Rows from block 5 of the image encoder of a small image captioner, named by matrix and row number. Rows with one number belong to one channel. Each number is 50 + 12 x the weight over its row's rms, rounded and kept within 0 to 99. All counts start at 0.
After each channel's rows are labels from the 100 images, of 14976, where the channel reaches its highest value: "strongest on" is what is common among them. Only what is clearly more common there than usual is listed. The data: scattered letters and digits in many colours. In brackets: how many of the 100, against the usual share in percent.
# r30: branch 2 reduce pointwise conv (encoder.blocks.5.r3.0.weight, 48x192x1x1), inputs 0-95
# b30: branch 2 3x3 conv (encoder.blocks.5.b3.0.weight, 72x48x3x3, transposed, each kernel summed), outputs 0-71

r30.45:62 59 49 59 21 44 28 73 52 53 47 46 54 30 44 56 49 49 43 61 55 26 52 43 59 53 21 55 07 30 73 54 51 46 55 60 61 56 21 58 59 56 53 55 51 38 58 51 52 36 46 41 41 34 60 44 55 35 24 52 50 40 48 37 38 29 50 44 50 47 36 58 46 60 20 42 42 58 50 60 46 60 53 54 52 59 42 51 51 62 43 47 33 53 54 37
b30.45:68 62 48 55 43 56 66 35 45 80 50 68 57 59 58 55 35 57 63 60 36 55 56 60 49 54 52 45 42 46 57 46 53 59 58 40 50 59 26 41 58 50 55 32 41 58 62 27 46 41 49 56 71 25 27 55 51 37 49 50 60 51 75 54 24 55 35 53 48 41 23 62
strongest on: the character O (35 vs 9.1); the character 0 (30 vs 9.4); the character D (25 vs 9.2); largest: O (25 vs 2.8)

r30.17:16 38 46 27 67 22 77 11 47 41 31 52 43 58 41 47 46 51 59 46 39 46 49 55 16 41 51 46 61 71 24 25 25 62 50 56 34 50 67 46 54 48 35 14 55 60 44 39 35 38 46 49 43 48 57 49 46 44 48 45 46 56 41 41 44 56 34 55 30 40 34 33 39 50 48 47 43 46 50 45 36 53 47 38 53 41 50 49 44 49 55 47 48 44 54 60
b30.17:44 32 57 36 35 61 52 61 41 46 46 34 35 20 41 47 47 58 45 36 70 28 48 26 61 55 42 72 40 50 26 52 44 59 76 41 66 31 53 57 45 36 48 57 57 48 48 46 31 42 48 32 50 60 36 55 53 42 32 36 34 60 46 62 41 56 58 58 41 43 42 58
strongest on: the character L (42 vs 9.2); largest: L (39 vs 2.6)

r30.23:32 44 50 51 45 45 62 23 52 50 42 46 47 43 56 49 63 46 50 52 27 31 45 48 49 32 42 51 54 49 36 36 46 54 54 44 42 49 56 44 58 59 57 34 52 48 50 43 40 33 44 27 43 42 62 41 35 53 44 54 42 52 39 16 33 35 43 39 49 43 28 45 50 46 47 35 41 36 29 48 25 54 60 37 51 31 38 43 38 54 54 52 50 44 40 35
b30.23:37 33 54 23 36 41 48 54 29 49 27 41 32 30 43 39 40 44 30 37 56 32 51 30 47 43 32 67 33 43 35 40 43 44 67 44 54 37 47 44 45 34 40 49 43 50 52 54 31 39 39 29 37 51 36 51 45 45 40 44 35 47 43 60 28 47 51 50 41 31 48 41
strongest on: the character D (44 vs 9.2); largest: D (40 vs 3); the character O (27 vs 9.1)

r30.13:41 33 65 48 52 47 64 49 57 50 38 45 59 64 57 44 42 49 57 57 45 62 56 50 35 49 56 47 55 59 54 52 55 55 48 63 53 57 63 43 53 49 46 40 51 55 56 51 39 59 38 63 39 37 54 54 37 40 48 60 29 40 22 55 56 43 61 38 51 55 44 55 80 37 49 35 39 36 40 65 30 29 58 47 42 32 32 50 41 43 44 38 44 53 53 39
b30.13:71 41 49 54 67 51 68 49 52 60 57 47 56 46 58 72 41 62 73 47 33 35 57 34 44 51 56 82 47 73 58 75 38 51 67 54 56 43 52 59 63 50 52 56 36 70 59 42 54 67 56 61 60 42 34 54 62 55 67 41 50 56 64 27 34 63 49 60 46 51 40 64
strongest on: the character Q (57 vs 8.7); the character O (50 vs 9.1); largest: Q (50 vs 2.5); largest: O (46 vs 2.8)

r30.31:49 47 46 41 63 53 68 41 44 59 44 61 57 58 54 53 49 51 47 56 26 59 60 60 39 47 57 40 65 54 40 56 42 54 45 56 42 48 62 53 63 41 31 34 62 60 49 42 46 53 54 46 58 45 43 51 48 51 40 48 49 20 52 59 55 44 64 47 36 51 53 57 41 34 50 56 44 54 38 41 50 27 60 54 58 47 63 40 48 41 32 20 39 53 40 51
b30.31:47 43 55 37 40 53 59 74 58 58 30 50 43 30 65 66 53 74 41 46 65 39 40 36 62 43 52 62 55 53 36 71 62 51 78 47 59 47 51 51 53 49 54 64 46 63 42 51 38 47 40 42 50 69 32 70 53 43 44 52 29 78 36 62 35 53 64 65 40 45 63 58
strongest on: black (52 vs 19.7); brown (43 vs 19.9); blue (43 vs 20); count: six (36 vs 16.4)

r30.8:51 54 58 30 43 40 57 59 43 48 55 51 48 49 48 53 55 51 49 51 36 44 50 59 48 46 37 54 42 48 56 31 53 50 51 67 53 40 43 52 48 54 52 43 61 49 59 56 43 47 56 46 46 37 37 40 55 37 32 43 43 25 32 39 36 25 46 37 43 44 41 60 63 40 42 46 35 45 62 48 31 29 66 46 54 56 39 43 48 55 41 30 60 25 52 35
b30.8:59 47 25 65 51 42 51 61 55 42 57 33 59 36 43 69 42 68 76 42 45 41 51 45 42 23 57 41 48 56 26 56 67 32 62 53 56 45 54 50 54 63 39 44 52 52 57 36 36 41 45 51 73 41 36 67 45 47 49 35 35 57 42 20 25 61 52 51 48 43 47 42
strongest on: the character Q (57 vs 8.7); largest: Q (54 vs 2.5); the character O (47 vs 9.1); largest: O (41 vs 2.8)

r30.43:50 42 54 52 53 66 39 55 43 49 59 46 53 47 57 47 56 52 54 58 69 62 47 51 43 56 49 46 43 43 50 58 47 47 45 54 56 45 42 46 55 50 42 60 38 44 43 48 30 65 72 56 52 69 46 46 59 43 28 49 62 55 38 66 70 50 47 36 43 64 75 44 65 46 41 54 55 70 51 54 62 39 54 57 44 42 63 41 48 54 39 28 33 54 33 79
b30.43:47 48 60 38 44 50 55 27 42 58 40 56 28 67 59 34 28 38 48 45 44 47 36 46 36 56 44 56 35 31 59 48 49 58 51 28 59 55 35 35 26 24 54 28 41 51 33 46 46 48 39 52 44 37 34 27 37 50 44 54 51 34 58 53 47 33 53 42 31 35 28 47
strongest on: count: six (35 vs 16.4); the character J (33 vs 9); the character C (29 vs 9.7); the character 7 (27 vs 9.1)

r30.14:45 41 59 42 55 47 60 36 42 41 43 56 49 51 49 51 47 56 41 49 30 36 49 54 57 57 43 51 55 47 47 52 50 66 42 54 53 49 50 39 52 45 42 57 61 52 63 55 62 32 43 37 50 35 51 30 51 37 31 39 25 50 33 23 40 37 56 48 44 29 24 62 47 29 48 42 39 43 53 41 35 26 59 60 47 60 32 44 44 47 46 42 50 43 44 36
b30.14:51 41 56 56 35 51 44 64 51 36 57 24 51 31 33 62 64 69 50 32 68 35 50 44 50 32 56 67 52 48 28 61 63 34 65 56 65 45 57 42 57 59 59 61 62 66 58 55 37 38 39 44 61 65 52 60 47 49 38 35 23 61 38 61 42 58 74 59 40 50 51 35
strongest on: red (64 vs 39.4); count: six (50 vs 16.4); the character T (25 vs 9.4)

r30.25:58 47 48 55 09 52 14 57 52 49 60 53 60 23 53 49 45 55 36 50 59 21 46 41 63 53 23 55 12 27 57 60 51 46 51 45 54 47 12 45 63 56 55 66 46 21 60 51 57 43 52 41 53 48 53 40 68 42 28 50 42 49 54 40 38 48 47 46 45 42 40 55 55 52 39 53 47 39 51 44 57 51 55 53 46 50 48 53 47 42 43 44 37 46 54 39
b30.25:57 48 58 54 39 62 65 23 40 72 57 46 40 60 53 45 25 48 52 52 43 50 39 49 54 60 45 52 36 33 50 43 56 58 59 29 50 45 31 39 36 29 55 38 32 60 46 41 39 48 34 55 57 28 24 41 33 39 48 51 57 38 69 58 35 47 36 51 34 35 25 48
strongest on: the character U (49 vs 8.7); largest: U (46 vs 2.5); the character D (32 vs 9.2); largest: D (26 vs 3)

r30.2:22 51 44 33 65 39 65 17 45 41 36 41 45 55 57 48 49 60 62 43 28 39 45 51 34 48 59 47 65 61 19 36 39 54 45 53 34 47 54 47 42 56 46 43 33 58 39 45 48 27 36 47 36 29 43 57 55 56 49 42 45 58 53 52 40 69 34 39 32 45 46 33 30 52 53 54 36 57 49 58 43 52 50 47 49 56 46 45 48 54 49 58 38 52 46 50
b30.2:53 28 68 36 43 60 59 55 36 49 56 44 27 32 47 43 39 48 55 36 58 32 50 22 56 68 25 68 42 47 36 40 44 62 73 41 60 24 49 61 54 36 42 47 41 56 45 46 38 49 44 33 52 49 35 49 49 37 42 36 50 50 62 66 41 42 50 62 38 38 40 68
strongest on: the character 7 (66 vs 9.1); largest: 7 (64 vs 2.8)

r30.39:50 45 56 49 47 60 43 54 62 52 47 56 56 53 56 50 54 53 39 54 43 42 47 43 51 50 41 41 40 49 59 48 65 61 43 50 53 54 45 48 63 55 53 58 54 52 58 57 38 40 40 41 40 27 53 49 40 47 45 42 49 27 39 50 37 38 63 35 35 53 41 60 61 26 44 33 45 34 43 68 22 34 53 49 45 45 37 51 39 61 41 44 41 46 52 37
b30.39:67 57 34 68 64 57 59 46 63 57 72 52 66 55 55 70 50 58 77 56 29 54 54 52 45 42 64 56 55 75 55 72 49 43 59 64 52 49 50 51 60 62 56 47 37 70 63 33 47 66 55 68 73 40 44 61 71 53 64 60 53 54 63 28 52 68 41 51 50 55 49 48
strongest on: the character Q (63 vs 8.7); largest: Q (58 vs 2.5); the character O (48 vs 9.1); largest: O (40 vs 2.8)

r30.47:22 38 50 40 55 28 69 32 42 52 39 45 43 51 48 45 50 54 60 36 01 33 43 64 37 38 42 43 56 69 21 40 44 54 43 58 36 57 67 42 43 50 47 24 49 59 43 43 37 34 47 36 40 42 47 40 35 50 51 49 42 61 48 19 49 51 41 41 28 26 32 39 40 42 51 43 56 44 47 41 35 43 50 45 51 37 40 53 30 44 60 57 47 37 49 38
b30.47:44 26 48 30 52 50 42 60 44 47 36 39 32 21 41 39 44 48 35 35 68 28 43 26 55 49 33 76 42 44 37 56 37 48 74 42 60 37 53 62 50 32 46 60 48 43 45 36 42 44 52 36 41 48 34 57 53 52 40 34 32 55 46 66 30 49 58 52 49 39 43 44
strongest on: the character G (28 vs 9.8)

r30.6:45 50 51 39 30 51 38 53 43 58 52 50 58 49 51 55 54 46 51 46 42 41 56 51 49 44 49 40 52 46 58 47 44 54 50 54 56 48 36 40 72 54 52 37 49 53 52 43 52 45 54 37 33 31 54 42 55 44 39 54 43 50 39 33 23 23 57 43 47 46 25 54 48 41 37 47 63 46 41 61 50 52 57 52 48 33 39 45 49 44 40 48 34 48 51 37
b30.6:62 58 45 61 45 63 66 44 55 85 59 47 47 63 57 47 40 50 51 57 46 58 55 53 59 40 52 48 45 42 67 53 56 34 64 44 42 47 46 58 51 35 71 43 50 69 48 31 50 60 48 65 61 16 36 62 25 47 52 55 55 56 75 37 49 61 18 39 47 52 38 45
strongest on: the character O (48 vs 9.1); the character Q (47 vs 8.7); largest: O (43 vs 2.8); largest: Q (39 vs 2.5)

r30.21:64 30 55 48 42 33 45 43 56 22 17 58 55 51 48 57 54 53 26 59 35 51 61 56 39 53 55 50 51 36 53 47 51 55 52 59 60 53 45 21 50 54 47 42 60 53 53 44 64 53 15 47 50 33 31 57 48 60 54 53 57 44 58 43 27 43 47 54 50 48 42 62 06 55 59 54 44 40 54 67 51 53 38 58 49 66 48 53 64 72 48 31 56 57 54 28
b30.21:41 51 51 38 52 51 56 45 51 71 15 59 40 60 48 27 28 39 34 56 65 48 49 50 61 52 52 45 41 40 60 60 36 60 40 21 35 50 36 37 60 30 65 24 62 41 32 37 55 34 45 45 40 54 37 50 36 58 40 52 42 46 51 60 42 37 64 44 45 41 34 53
strongest on: the character O (56 vs 9.1); largest: O (53 vs 2.8); the character Q (30 vs 8.7); the character 0 (28 vs 9.4)

r30.30:26 42 60 35 63 43 59 16 49 44 45 42 48 52 48 57 39 56 51 50 39 60 51 68 31 37 52 44 52 47 21 44 30 60 38 53 20 57 62 52 52 57 31 34 42 52 35 51 52 27 57 54 56 35 37 40 63 46 41 51 29 49 48 50 43 66 44 48 47 45 47 31 46 58 45 60 39 41 35 52 46 59 49 56 45 32 43 41 54 53 34 48 38 49 50 45
b30.30:61 31 55 34 49 63 54 57 30 60 46 41 27 34 42 52 36 58 61 40 61 34 47 35 55 59 51 59 37 53 29 51 55 69 65 31 64 41 44 50 44 29 39 39 31 51 41 39 33 52 46 50 54 45 28 49 49 37 51 44 37 51 53 59 33 46 66 63 28 25 34 62
strongest on: the character 7 (76 vs 9.1); largest: 7 (75 vs 2.8)

r30.28:17 40 50 37 61 24 71 07 50 42 38 45 35 56 58 44 45 42 61 35 30 43 57 62 25 46 51 44 62 62 16 41 47 53 43 51 38 50 63 51 49 38 40 22 51 53 39 41 35 34 36 46 36 39 58 48 41 42 54 47 45 65 48 39 50 51 35 39 31 30 41 28 44 45 58 35 47 39 43 58 44 42 53 46 53 43 32 41 47 54 57 53 50 42 43 48
b30.28:42 29 58 35 41 50 46 61 40 43 42 42 31 25 41 44 40 53 39 36 70 25 42 27 61 45 35 73 40 43 32 46 44 45 75 40 65 30 52 53 49 33 46 60 52 44 45 47 37 42 45 29 49 49 38 58 54 44 35 39 30 59 46 65 33 51 63 49 41 39 43 48
strongest on: the character L (56 vs 9.2); largest: L (53 vs 2.6); the character I (26 vs 9.3)

r30.20:10 32 42 32 61 50 66 03 49 46 38 44 41 52 52 47 42 47 49 51 67 50 55 50 34 51 51 47 60 49 19 35 30 62 59 54 29 46 57 48 44 37 49 43 39 55 24 48 43 43 44 59 35 58 50 33 49 40 37 50 40 62 47 54 58 62 36 55 26 44 43 43 49 45 37 50 60 55 58 36 45 45 51 47 49 40 39 40 34 48 37 48 54 51 51 54
b30.20:57 24 65 49 41 59 61 65 36 61 62 36 33 41 45 65 41 66 55 34 48 33 41 23 49 64 35 60 37 46 35 45 52 59 67 48 59 30 52 44 38 38 33 48 37 65 44 51 25 59 34 46 57 52 33 44 40 37 41 44 46 48 61 56 39 57 44 53 29 31 44 58
strongest on: the character C (88 vs 9.7); largest: C (85 vs 2.9)

r30.27:55 55 58 40 45 45 57 54 61 48 50 67 57 52 58 59 48 45 51 59 48 53 59 54 45 53 45 56 50 53 54 58 51 52 49 48 46 56 52 56 45 47 49 55 57 53 51 56 44 52 50 48 32 41 38 44 29 48 47 48 36 20 20 46 37 46 56 32 34 47 54 54 45 33 54 45 39 54 49 48 33 23 56 44 51 43 44 37 42 48 36 23 55 20 30 35
b30.27:60 38 24 62 57 60 45 49 54 47 51 45 58 45 49 68 40 69 69 44 26 43 53 41 44 28 60 51 45 82 41 62 58 54 60 47 57 42 50 42 61 64 54 45 44 64 55 33 38 45 46 57 74 49 30 62 60 54 55 43 43 58 44 15 27 65 52 51 41 43 40 41
strongest on: the character Q (58 vs 8.7); largest: Q (56 vs 2.5); the character O (45 vs 9.1); largest: O (39 vs 2.8)

r30.41:48 58 47 44 40 42 56 18 64 43 46 54 70 38 57 51 38 54 38 59 45 53 49 49 56 47 48 47 51 45 52 54 59 51 48 46 60 57 42 48 57 58 49 61 99 52 55 44 72 59 49 60 54 22 68 56 64 40 46 56 30 44 40 58 28 44 64 48 41 56 34 57 35 55 43 61 34 59 58 64 46 38 60 53 56 53 50 47 54 61 52 44 62 52 38 27
b30.41:43 54 42 48 24 27 27 43 51 46 31 39 48 36 33 38 47 52 36 44 56 44 49 53 42 21 63 63 45 49 41 73 22 30 48 54 39 49 40 50 52 46 46 54 57 39 41 36 48 34 47 35 37 43 50 56 47 56 31 42 20 45 28 52 47 55 46 47 39 56 50 33
strongest on: the character O (60 vs 9.1); largest: O (58 vs 2.8); the character Q (27 vs 8.7)

r30.15:51 55 46 53 54 53 46 49 52 60 56 53 50 42 50 46 54 42 33 56 39 49 57 42 50 54 43 57 36 47 50 43 59 58 43 65 63 49 38 55 51 58 52 55 63 47 50 59 52 49 52 46 57 52 59 50 52 60 66 50 48 42 43 48 58 45 61 54 47 46 48 54 35 58 55 49 48 51 58 50 53 59 51 65 45 72 67 49 63 57 56 46 68 54 59 45
b30.15:34 44 48 48 44 44 32 40 45 34 34 35 37 47 30 35 48 30 39 38 61 37 27 49 45 44 42 72 39 35 37 49 32 50 45 41 58 38 33 32 45 44 49 47 45 38 35 37 44 30 38 35 34 52 41 40 44 42 39 22 42 39 37 60 39 36 57 42 38 44 49 37
strongest on: brown (41 vs 19.9); count: six (40 vs 16.4)

r30.3:38 38 53 35 45 45 42 36 48 55 46 36 50 41 40 55 38 42 50 38 57 49 50 48 35 53 52 32 36 38 34 36 41 51 37 46 48 45 44 40 52 51 33 36 41 34 35 29 35 49 62 55 59 55 49 44 43 41 65 56 32 42 43 42 48 59 47 52 30 34 42 52 48 50 36 43 76 43 34 32 63 44 55 62 50 27 47 58 40 39 36 40 52 40 35 45
b30.3:59 48 79 57 49 49 67 41 43 68 58 34 48 55 54 62 40 56 56 47 59 47 46 40 36 41 39 87 44 53 55 64 32 46 69 65 70 48 45 48 47 54 44 65 53 66 53 46 38 71 38 67 50 27 42 44 42 54 59 61 35 55 65 78 46 52 40 46 32 60 57 46
strongest on: the character C (67 vs 9.7); largest: C (64 vs 2.9)

r30.4:68 58 61 57 32 55 43 52 60 54 53 59 50 38 52 44 41 57 32 60 40 44 46 38 50 58 41 59 34 31 63 60 56 53 50 55 62 46 29 47 60 47 52 56 74 41 63 52 62 61 57 65 62 60 51 51 64 59 33 47 61 55 59 52 54 58 63 51 56 51 59 59 36 48 58 41 51 48 56 43 60 48 61 65 54 62 44 54 41 50 67 50 55 43 58 43
b30.4:43 45 57 42 45 48 45 24 43 46 44 46 25 55 44 22 31 35 41 46 58 46 34 45 47 53 46 69 40 38 39 45 34 53 51 24 52 39 29 34 36 30 52 38 40 40 36 37 43 39 35 45 44 42 32 32 43 44 46 38 50 39 51 62 39 34 54 43 33 42 32 40
strongest on: count: six (42 vs 16.4)

r30.37:59 50 49 51 31 56 44 63 51 57 55 55 60 45 57 57 48 43 39 54 34 30 57 48 60 45 37 52 40 36 63 48 57 56 45 55 58 43 33 49 65 48 56 55 52 51 59 55 57 35 60 38 33 34 50 50 47 46 42 53 54 32 31 44 40 23 46 52 51 37 49 45 54 45 32 55 38 52 53 64 46 56 53 54 48 41 33 43 48 64 38 46 42 39 57 41
b30.37:66 65 39 68 50 50 60 49 55 62 66 58 67 59 51 71 53 68 71 61 27 61 60 64 47 38 59 31 59 61 62 55 66 46 56 53 46 65 41 52 73 59 57 42 51 61 68 37 56 51 55 64 75 36 48 64 53 54 53 58 56 57 61 19 41 63 35 57 53 52 40 58
strongest on: the character Q (31 vs 8.7); the character U (29 vs 8.7); the character 0 (28 vs 9.4); the character O (27 vs 9.1)

r30.44:62 56 48 59 43 30 44 69 54 49 61 46 46 39 63 52 55 58 40 53 38 24 34 36 52 50 22 57 29 47 52 49 55 42 56 61 57 45 24 57 40 66 52 44 65 47 55 56 52 50 55 23 46 36 46 56 50 38 40 53 53 39 46 36 35 11 29 42 38 39 25 49 43 37 32 32 50 50 43 36 43 36 46 56 54 56 32 44 46 60 55 58 49 46 43 56
b30.44:53 56 33 59 35 38 52 59 49 35 57 47 71 45 51 67 70 55 58 47 25 55 71 47 32 28 47 54 56 56 49 45 49 31 60 69 35 51 66 47 57 79 43 42 40 59 76 56 35 48 38 51 66 50 52 58 66 38 59 59 59 47 49 35 32 61 30 62 55 51 55 45
strongest on: the character D (60 vs 9.2); largest: D (58 vs 3)

r30.22:48 36 53 40 36 35 45 28 41 43 36 45 46 50 50 57 45 56 50 47 31 47 44 35 55 48 47 41 47 55 47 41 58 59 45 48 56 46 52 33 44 51 47 42 99 53 57 50 70 52 43 37 51 41 54 39 44 17 67 49 26 55 27 48 52 23 48 41 46 40 34 66 34 46 39 58 27 47 68 49 48 36 50 53 52 62 46 48 53 66 43 44 67 44 51 37
b30.22:48 55 42 54 39 25 32 62 54 30 38 40 64 49 35 49 63 59 43 43 62 44 52 51 39 15 60 60 50 50 53 72 43 28 46 65 52 59 61 41 60 68 42 51 74 38 54 55 54 51 47 45 44 68 62 58 48 61 46 42 24 47 30 53 54 54 61 35 54 58 61 26
strongest on: the character O (62 vs 9.1); largest: O (56 vs 2.8); the character Q (47 vs 8.7); largest: Q (39 vs 2.5)

r30.40:21 41 49 40 63 16 73 20 50 47 40 46 52 54 53 41 61 55 64 45 12 54 56 66 19 39 45 43 56 69 13 37 33 57 49 56 43 56 58 51 52 43 44 21 47 60 39 37 23 30 51 50 38 47 49 50 38 48 45 51 48 58 37 24 46 33 36 54 29 40 36 36 41 54 42 37 42 49 51 54 45 50 51 43 60 43 47 42 45 52 58 55 49 34 50 39
b30.40:39 29 51 33 37 54 46 65 50 40 46 31 38 16 38 50 46 57 38 38 72 29 45 28 58 44 40 76 47 44 33 49 51 43 77 47 63 36 51 53 54 42 53 65 52 48 46 45 40 45 44 39 50 62 41 62 52 46 43 40 28 68 35 59 31 54 64 53 45 44 52 45
strongest on: the character L (58 vs 9.2); largest: L (55 vs 2.6); the character I (25 vs 9.3)